Weights of a small image-text matching model.
Data: 195000 training examples, 7.1 epochs.
Rows from block 6 of the image encoder of a small image-text matching model, named by matrix and row number. Rows with one number belong to one channel. Each number is 500 + 25 x the weight over its row's rms, rounded and kept within 0 to 999. All counts start at 0. Numbers have three digits each. After the name is the row's rms in percent of the matrix's.
Before each channel's rows are labels from the 100 images, of 14848, where the channel reaches its highest value: "strongest on" is what is common among them; "lies over" is the class under the peak. Only what is clearly more common there than usual is listed. The data: made-up waving flags.
# convs1: 3x3 conv (encoder.blocks.6.convs.1.weight, 128x128x3x3, each kernel summed), inputs 32-63
# convs2: expand pointwise conv (encoder.blocks.6.convs.2.weight, 512x128x1x1, transposed), outputs 35-69

strongest on: emblem: no emblem; two horizontal bands; triangle at the hoist
lies over: flag
convs1.38 094:526481521534483509495539471445493465484481486505494481499461470482507477492516510487451508502507
convs2.38 114:478487485492514514518500488497474515516505531542505466497518481465515474492543510517489474494559511467464

strongest on: diagonal band
lies over: flag
convs1.121 080:494500501521462483500462456480482507508516509460518528506500553514467518462524490532516511489487
convs2.121 103:496528486518508484510502541501531516492470463482546514494475505536549510497510519527523542482480449490478

strongest on: quarters
lies over: flag
convs1.98 098:464479504487487513457514494527524441533476515473504498538494531531447487506494485484483504488499
convs2.98 097:424526525466523488502522516504517548470497511497521487487520500524475475507487507506517498521552483517491

strongest on: red; black; crescent
lies over: flag
convs1.36 125:440493492465513505518501469449486503491495495521501477532480517482505488513451499517494490521472
convs2.36 099:476468475503503531476466478493511495503526490504489479474484518555485520502552516543502489471525494521508

strongest on: emblem: no emblem; blue; two horizontal bands; triangle at the hoist
lies over: flag
convs1.49 087:532492498480511497468503499459503526494497525550503527499476525539494488527569512495463521509505
convs2.49 111:487478487495508474549502501549482508473514463548513463477464523495460488456520465501531529449512490493470

strongest on: blue; circle
lies over: flag
convs1.30 086:558534528503502495507535473485543495490464509543534518504529509547520486529482495497501512460499
convs2.30 103:483492467503498511474511484499464491501488507489495488489472480499524492473486493463474475498501484458510

strongest on: red; three vertical bands
lies over: flag
convs1.23 096:536461517479548531505519493508528504481512489502539498512469513505524541478506561533496528542522
convs2.23 097:474554500539513479508501503461529492481473504491519503496490491499474484496455533523453513479514460517520

strongest on: black; orange; gear
lies over: flag
convs1.105 080:509556471470481510523470461526445498499536480515501472499487486497474501487488512529512523488514
convs2.105 116:510524518523524491506508480482480549487529487549513515514488506478521545509447494485497506476477508510531

strongest on: pink; border
lies over: flag
convs1.67 102:524503533511494502496497519507520494522520508411506556526492523508490522487509475523487521443496
convs2.67 099:480481489474523540497491490468515534481540526490457473514482458559559496484493473443504502469504504493494

strongest on: red; triangle at the hoist; two horizontal bands; layout: quarters
lies over: flag
convs1.63 093:535518482471491511499485496513486542511505522468503477528486504517516466510492474515457523478509
convs2.63 098:478452500474495451555502466474503501454457481531536498503532475564529483492472475496485486484464476499432

strongest on: three vertical bands
lies over: flag
convs1.110 102:550507474526495488516520535506509554511515500441494487521522550516503521514507518467503509519507
convs2.110 103:499489499519545434477527481501512530486505438479481478516516500508497513496466540520529512506507496506517

strongest on: emblem: no emblem; orange; two horizontal bands
lies over: flag
convs1.81 106:475472476446463473500495490513479456516492518497468477474482553533550506470495493496506473474510
convs2.81 095:581496484509502545546514512498504505476559476480494489495482501548455493499495498471487539538488500508507

strongest on: blue; crescent
lies over: emblem
convs1.113 073:497457494475482532481517544531466523501544503488519522501455513511499480506504483487464474508515
convs2.113 102:517515486527494557509510509494511510510492502502467480502485499507513518510478491476534494527529474514480

strongest on: emblem: no emblem; border
lies over: flag
convs1.115 076:476479459495464482474467505529473448504482506499475501481486458524493443487484507514477477476475
convs2.115 097:493574496485495519518485495456494492484567492491499585512505517507476507482524493474496464451494521480483

strongest on: pink; border
lies over: flag
convs1.7 105:497538563500508522526545530492494503514558517504564472527506535504517522479520475497531493520503
convs2.7 098:483505511518476515470500492536484448496540519553513521489494473497507501502494481492515501496505483487552

strongest on: diagonal band
lies over: flag
convs1.112 106:505504486497516521496511501494489480525469477489475502497498541513513479483526521491479510520533
convs2.112 096:443503495544531512522495487494465453492531513484441481527528483495501523504577507505468508504521485511469

strongest on: pink; red; three vertical bands
lies over: flag
convs1.44 092:484534486461507489479506517517512550525507507481518531500507525491497550556511504483551539440499
convs2.44 106:466448492501469525518477518473491465471517483476510506509525488521527465554533461499472509484496505468516

strongest on: plain field
lies over: flag
convs1.46 119:524489506528470463479489490501487536490475531526475504476486480459497460467476500492464524464518
convs2.46 098:512508517516499480499507494457471534452492521532467549480477523491508492514502478529460506474502517503477

strongest on: black; crescent
lies over: emblem
convs1.100 087:502450550483503481473483530511563552482510512488486495509514458506488496482531566515545491460491
convs2.100 097:524506494512505503509486514517474520502497472491513452520526521546465508492509497509526514500520483506523

strongest on: yellow; black; circle
lies over: flag
convs1.5 095:507545493527467509498511478467511538514515488494506478483569542507527504488487463512509486491475
convs2.5 096:478469550508510486526544518510440485520453542525490481461495497500463529520504541483558514497461511509473

strongest on: black; crescent
lies over: flag
convs1.122 095:493516494460517557526514486523488533487496501490554512510490466498465526467508463502518520496523
convs2.122 101:504487479545502533508542505529494500492493525485523484501497499458445499523489540488457504493502505513489

strongest on: red; emblem: no emblem; plain field; corner square
lies over: flag
convs1.66 127:498502552453522503514480446492525494485486512503506490523483513523522487500505540567511496476550
convs2.66 095:501542516516525464534485443457489458536519509537498541484491492501475529494512472496500485463531531500511

strongest on: blue; three vertical bands
lies over: flag
convs1.80 094:449487505478533501500534508516536530522528511489534476514489506522514488473506564481471561497505
convs2.80 100:484560504536496496496538484538501496510481509489509491512542467506482502530507517522489498548550529493543